From a checkpoint of a small sound classifier: 11.5M parameters, arch vit.
Rows from block 7 of a small sound classifier, named by matrix and row number. Rows with one number within an expert belong to one neuron, the router's apart. Each number is 200 + 30 x the weight over its row's rms, rounded and kept within 0 to 999. All counts start at 0.
Before each expert's rows are labels from the 100 clips, of 14976, where the router gives the expert most weight on average: "peak in band" is the frequency band that holds the peak; "strongest on" is what is common among them. Only what is clearly more common there than usual is listed. The data: tunes sung on syllables by a formant synthesiser. In brackets: how many of the 100.
# router: router (model.blocks.7.mlp.router.weight, 16x192), inputs 96-191
# gate: expert gate (model.blocks.7.mlp.gate, 16x96x192), inputs 96-191
# up: expert up (model.blocks.7.mlp.up, 16x96x192), inputs 96-191
# down: expert down (model.blocks.7.mlp.down, 16x192x96, transposed), outputs 96-191

# expert 0
peak in band: 2000 to 4000 Hz (78)
strongest on: vowel: /i/ (42); vowel: /ɑ/ (39)
router.0,163,170,212,212,218,235,173,266,232,165,162,197,251,186,209,197,165,225,167,239,130,172,193,191,204,213,181,209,209,191,211,191,224,220,254,217,221,206,153,210,227,174,163,192,236,162,175,188,144,201,213,203,204,224,159,185,216,209,262,193,195,151,228,170,195,166,203,222,184,190,200,201,182,227,212,203,243,213,244,210,258,191,204,121,219,178,244,192,216,171,160,182,223,158,217,192
gate.5,235,243,219,239,205,181,206,188,195,203,198,165,191,186,196,209,166,207,147,226,193,230,186,151,190,270,228,210,183,192,165,213,225,194,179,174,246,237,217,226,239,180,231,201,170,224,228,202,193,211,191,220,213,165,150,156,222,167,210,237,223,216,171,198,205,201,222,245,201,214,195,142,205,219,164,169,194,225,214,242,187,199,156,172,201,226,210,193,258,232,279,248,227,206,163,168
up.5,189,231,191,248,240,198,255,204,200,192,184,187,137,183,197,229,169,202,121,188,204,236,175,173,173,240,193,235,216,160,197,224,219,238,156,193,236,234,267,178,183,161,251,174,192,167,269,183,208,235,185,226,207,154,189,202,218,180,215,276,215,209,187,248,226,219,221,252,194,229,191,163,209,217,221,226,196,227,221,230,211,203,145,180,191,184,198,167,249,211,222,250,236,215,154,208
down.5,264,190,200,187,216,258,199,132,244,161,188,175,204,260,138,187,216,182,169,170,182,182,173,176,188,165,152,263,163,193,172,202,132,170,236,184,219,206,228,214,143,224,191,224,171,183,252,156,141,200,172,214,229,207,236,177,215,226,214,175,181,191,189,209,235,204,189,190,205,167,208,184,190,245,214,221,202,216,215,172,156,192,211,200,175,159,188,197,176,201,217,200,218,152,169,218
gate.6,210,147,213,200,96,211,232,194,222,212,271,225,224,210,204,203,200,192,201,201,188,198,180,199,238,192,206,242,163,258,205,216,220,202,203,242,197,171,198,246,152,152,208,200,230,156,201,185,216,249,188,156,271,165,255,195,180,165,192,181,211,205,222,202,165,215,196,167,184,148,177,144,179,203,143,176,242,219,221,197,146,143,234,167,202,203,197,186,188,215,221,178,213,249,190,209
up.6,240,186,158,208,177,205,177,214,164,191,140,195,228,191,190,193,188,205,272,194,238,188,220,167,189,252,212,231,249,111,227,237,168,154,205,177,177,223,232,192,231,247,120,232,181,168,179,167,179,182,188,147,180,171,172,214,213,156,190,169,165,250,193,241,294,179,263,175,207,237,212,242,189,228,216,220,145,193,164,209,211,187,192,211,196,192,185,221,156,219,202,178,153,224,163,222
down.6,223,179,205,193,188,201,153,199,145,170,159,182,203,164,168,230,256,256,225,250,229,175,212,221,213,225,262,217,198,151,187,141,208,189,248,158,178,189,199,268,207,229,198,224,269,202,201,225,217,223,227,236,203,225,160,217,202,188,144,177,226,196,185,187,198,143,188,211,200,179,150,214,187,118,169,180,246,204,207,224,219,171,211,184,216,246,191,222,192,243,206,266,218,224,204,220

# expert 13
peak in band: 2000 to 4000 Hz (65)
strongest on: first note: B (27)
router.13,180,176,215,212,224,210,198,254,228,175,180,203,267,185,249,176,202,208,180,221,168,193,233,197,196,201,165,203,187,174,216,199,231,201,238,203,205,206,178,219,203,178,143,224,228,225,165,191,179,194,205,192,205,236,173,198,216,164,247,209,161,134,219,163,239,155,219,212,201,153,219,223,173,188,187,219,262,221,237,177,238,220,205,169,198,145,265,236,216,172,162,175,231,166,233,189
gate.5,189,145,195,215,197,213,229,232,201,170,196,184,207,184,208,178,251,143,239,157,171,210,241,183,179,233,206,204,164,175,193,209,172,192,200,217,185,258,239,247,179,213,244,193,237,178,234,123,185,170,171,226,210,178,239,179,223,203,163,196,187,234,198,185,230,217,207,217,212,198,200,184,165,219,230,173,265,193,182,193,190,222,229,174,181,139,220,170,126,218,218,229,225,217,254,208
up.5,203,177,180,164,218,220,215,157,222,250,194,206,230,212,215,205,198,176,154,126,130,199,206,202,231,196,183,181,209,192,198,203,114,180,249,223,200,219,172,181,140,191,184,193,210,239,216,178,146,217,146,228,222,229,229,121,186,202,209,200,138,198,197,240,180,255,187,200,124,211,245,211,213,226,215,217,225,164,221,181,199,262,256,234,218,160,197,205,220,230,168,177,225,250,246,155
down.5,215,178,211,189,193,221,216,191,189,279,169,215,201,209,157,198,187,230,185,160,178,178,196,235,144,175,248,226,189,177,214,194,177,189,290,173,237,168,209,157,236,198,211,268,202,198,235,233,155,216,197,181,189,299,189,236,218,191,179,224,224,192,248,208,211,252,142,171,227,196,212,217,206,182,193,182,193,154,240,199,199,247,205,155,205,247,200,212,195,229,185,189,188,185,219,185
gate.6,173,213,140,222,229,225,162,242,163,238,172,214,187,198,191,237,206,267,224,192,207,232,238,224,179,182,226,216,222,203,250,167,200,186,190,187,179,244,166,198,196,269,226,214,223,237,183,218,224,238,240,214,114,199,211,178,216,210,191,173,175,207,213,232,209,213,175,204,240,158,199,213,187,153,176,184,148,219,158,185,195,219,202,221,218,184,237,263,192,231,197,274,192,186,247,194
up.6,236,195,126,185,243,196,219,202,183,207,202,244,173,192,184,222,201,244,193,156,190,206,197,187,185,163,257,234,207,191,228,146,197,200,215,198,141,209,158,206,168,235,186,186,247,229,208,205,235,209,240,196,137,200,223,226,175,214,228,179,175,175,241,240,196,242,156,162,224,151,220,266,151,169,156,193,184,213,237,181,197,218,196,235,193,188,209,209,206,167,181,205,223,246,239,194
down.6,217,209,220,201,230,241,186,203,233,211,220,213,182,217,177,230,178,178,207,204,229,214,229,244,202,135,247,187,217,156,231,204,186,216,248,226,203,198,159,245,232,199,194,229,245,244,219,266,186,223,204,195,178,190,185,255,228,223,196,228,197,227,232,165,154,197,177,252,218,211,163,195,210,217,190,161,189,179,184,192,193,171,201,145,176,170,149,227,221,219,168,215,204,204,197,196

# expert 6
peak in band: 2000 to 4000 Hz (52)
strongest on: vowel: /ɑ/ (63); first note: D# (33)
router.6,197,179,216,211,227,212,179,253,219,165,190,201,227,190,183,189,199,219,220,233,144,208,210,198,178,215,182,199,190,201,218,188,235,207,232,199,202,216,171,211,225,125,154,176,258,173,151,185,166,238,216,180,191,235,169,187,191,222,265,224,222,128,217,187,159,161,226,229,197,187,185,221,158,222,217,233,226,229,238,178,254,204,235,130,206,211,244,231,165,161,145,165,228,163,211,205
gate.5,140,216,214,207,182,209,169,238,172,198,184,160,175,241,182,216,200,204,210,195,216,196,166,274,238,140,241,99,264,232,239,186,271,201,199,242,227,205,234,148,188,178,181,187,157,230,228,191,217,205,216,203,212,180,234,215,256,192,178,196,212,158,241,192,228,175,209,222,231,174,159,174,238,211,190,150,190,221,186,150,230,187,237,216,221,199,190,174,149,234,264,206,125,200,203,161
up.5,190,199,211,202,190,218,225,196,224,204,234,198,217,222,189,168,141,175,178,200,178,169,170,215,225,150,217,152,253,227,227,181,257,161,202,234,201,148,138,162,236,219,172,171,128,223,224,255,213,197,185,181,254,230,217,208,219,151,201,236,184,189,245,240,184,205,141,205,161,223,221,180,196,183,233,181,210,208,211,161,201,177,158,233,214,181,188,200,174,219,234,215,174,241,253,186
down.5,178,184,216,182,181,205,215,186,229,225,200,239,230,209,232,201,143,184,170,211,122,224,224,198,225,195,201,211,172,232,193,166,157,179,249,163,275,182,213,153,217,182,215,183,136,179,248,254,149,208,215,239,220,184,205,125,222,204,238,204,224,191,219,223,190,278,223,163,228,136,222,142,144,219,145,157,173,238,218,204,187,215,236,206,208,184,239,172,215,183,210,207,191,221,220,214
gate.6,200,221,180,240,195,201,244,257,169,218,195,240,162,219,202,175,185,270,202,180,135,205,268,233,244,234,265,191,222,237,188,218,182,133,240,193,216,182,162,251,193,193,179,180,203,265,248,227,210,229,161,193,205,157,212,202,160,229,163,175,207,154,232,200,177,224,206,183,243,225,202,172,188,172,188,205,193,183,233,203,233,221,207,194,167,181,230,225,177,223,201,147,239,218,240,264
up.6,203,192,195,204,174,234,251,258,184,232,177,233,170,207,216,149,165,215,189,153,160,226,257,198,240,199,262,213,254,218,229,256,186,132,249,199,198,185,150,223,210,213,154,195,223,250,237,236,210,232,165,212,196,167,214,230,165,200,175,208,206,170,217,174,216,207,205,185,222,249,190,193,205,180,173,198,201,145,235,212,236,202,191,189,167,198,220,227,199,240,185,154,223,211,238,222
down.6,184,143,199,197,224,230,140,174,163,224,185,225,160,156,214,212,227,210,208,201,226,235,181,216,236,232,213,177,202,173,229,159,245,232,160,191,185,173,244,218,120,202,242,224,279,176,165,210,218,195,212,278,203,213,248,189,201,263,169,197,156,208,263,151,201,204,200,233,198,153,185,246,214,211,158,217,178,270,177,200,188,183,230,227,219,222,162,194,165,158,180,228,193,203,234,168

# expert 11
peak in band: 4000 to 8000 Hz (56)
strongest on: first note: B (28)
router.11,212,115,256,201,227,216,220,237,189,160,144,247,237,166,254,187,201,199,224,209,163,207,214,173,209,212,247,239,161,186,224,189,236,208,249,228,203,224,244,235,227,161,191,208,216,147,189,206,145,190,171,196,204,214,183,199,213,214,215,191,223,208,231,218,199,192,207,219,254,202,158,214,169,219,204,198,268,197,248,205,209,187,200,185,214,187,223,176,202,164,186,188,171,159,203,173
gate.0,147,231,207,250,165,164,190,226,192,195,228,208,230,208,208,173,212,202,157,214,227,158,194,229,227,190,219,152,223,203,208,272,178,192,199,187,244,219,164,201,218,207,213,171,186,245,180,194,203,180,188,128,244,215,165,221,206,168,217,212,267,210,173,180,200,181,206,180,203,225,209,185,215,138,201,192,203,198,205,205,264,177,206,213,245,216,206,228,231,213,197,159,187,140,178,223
up.0,169,186,192,212,230,183,240,191,242,223,210,193,185,200,168,244,208,202,238,209,188,261,194,160,178,250,120,199,210,242,227,204,213,179,145,211,189,172,199,218,194,216,200,208,200,259,205,193,201,201,208,221,196,173,201,209,221,224,228,181,191,200,238,143,238,196,191,227,262,209,194,167,244,214,166,193,191,169,177,204,179,198,206,140,134,187,246,259,177,222,176,201,210,187,186,170
down.0,283,180,199,197,202,239,212,234,161,214,152,199,240,210,200,229,212,211,200,204,134,214,219,224,217,209,145,203,234,202,216,198,166,211,184,219,162,206,245,227,233,201,249,206,151,169,221,257,219,150,154,174,183,212,162,198,235,220,207,172,234,190,128,291,202,197,195,199,224,221,202,198,222,201,192,237,225,201,252,196,242,181,182,173,162,215,216,204,167,201,156,198,178,164,185,247
gate.1,191,183,226,233,178,171,209,268,166,177,158,179,225,196,219,179,200,163,268,214,201,174,207,146,207,196,156,201,176,115,218,166,202,260,180,191,209,277,231,174,268,193,211,198,177,161,200,208,220,155,221,222,184,189,202,240,200,126,199,205,202,188,194,170,220,200,219,228,223,202,176,188,172,199,179,216,182,215,176,202,187,161,182,217,170,233,233,189,230,178,218,198,214,176,201,216
up.1,214,230,187,139,232,218,239,157,225,175,213,218,191,179,169,218,157,206,127,191,151,237,156,194,189,168,247,222,228,194,163,178,198,172,245,207,201,241,202,227,179,190,222,195,181,210,239,200,218,185,196,182,215,220,172,188,251,236,249,246,234,251,203,191,162,227,182,180,189,160,233,168,189,181,219,158,205,168,280,179,196,246,223,193,225,121,158,190,180,194,212,204,230,228,169,166
down.1,150,233,221,216,190,214,222,227,213,178,223,187,164,199,190,193,222,217,225,168,144,169,197,230,237,185,211,102,212,143,183,212,230,236,197,226,221,248,200,141,184,189,203,195,234,265,231,168,211,220,217,181,144,204,203,208,220,156,171,204,200,230,220,197,232,172,211,195,243,271,168,175,181,218,211,204,191,238,174,196,226,289,233,166,210,203,199,200,157,185,188,207,184,156,235,211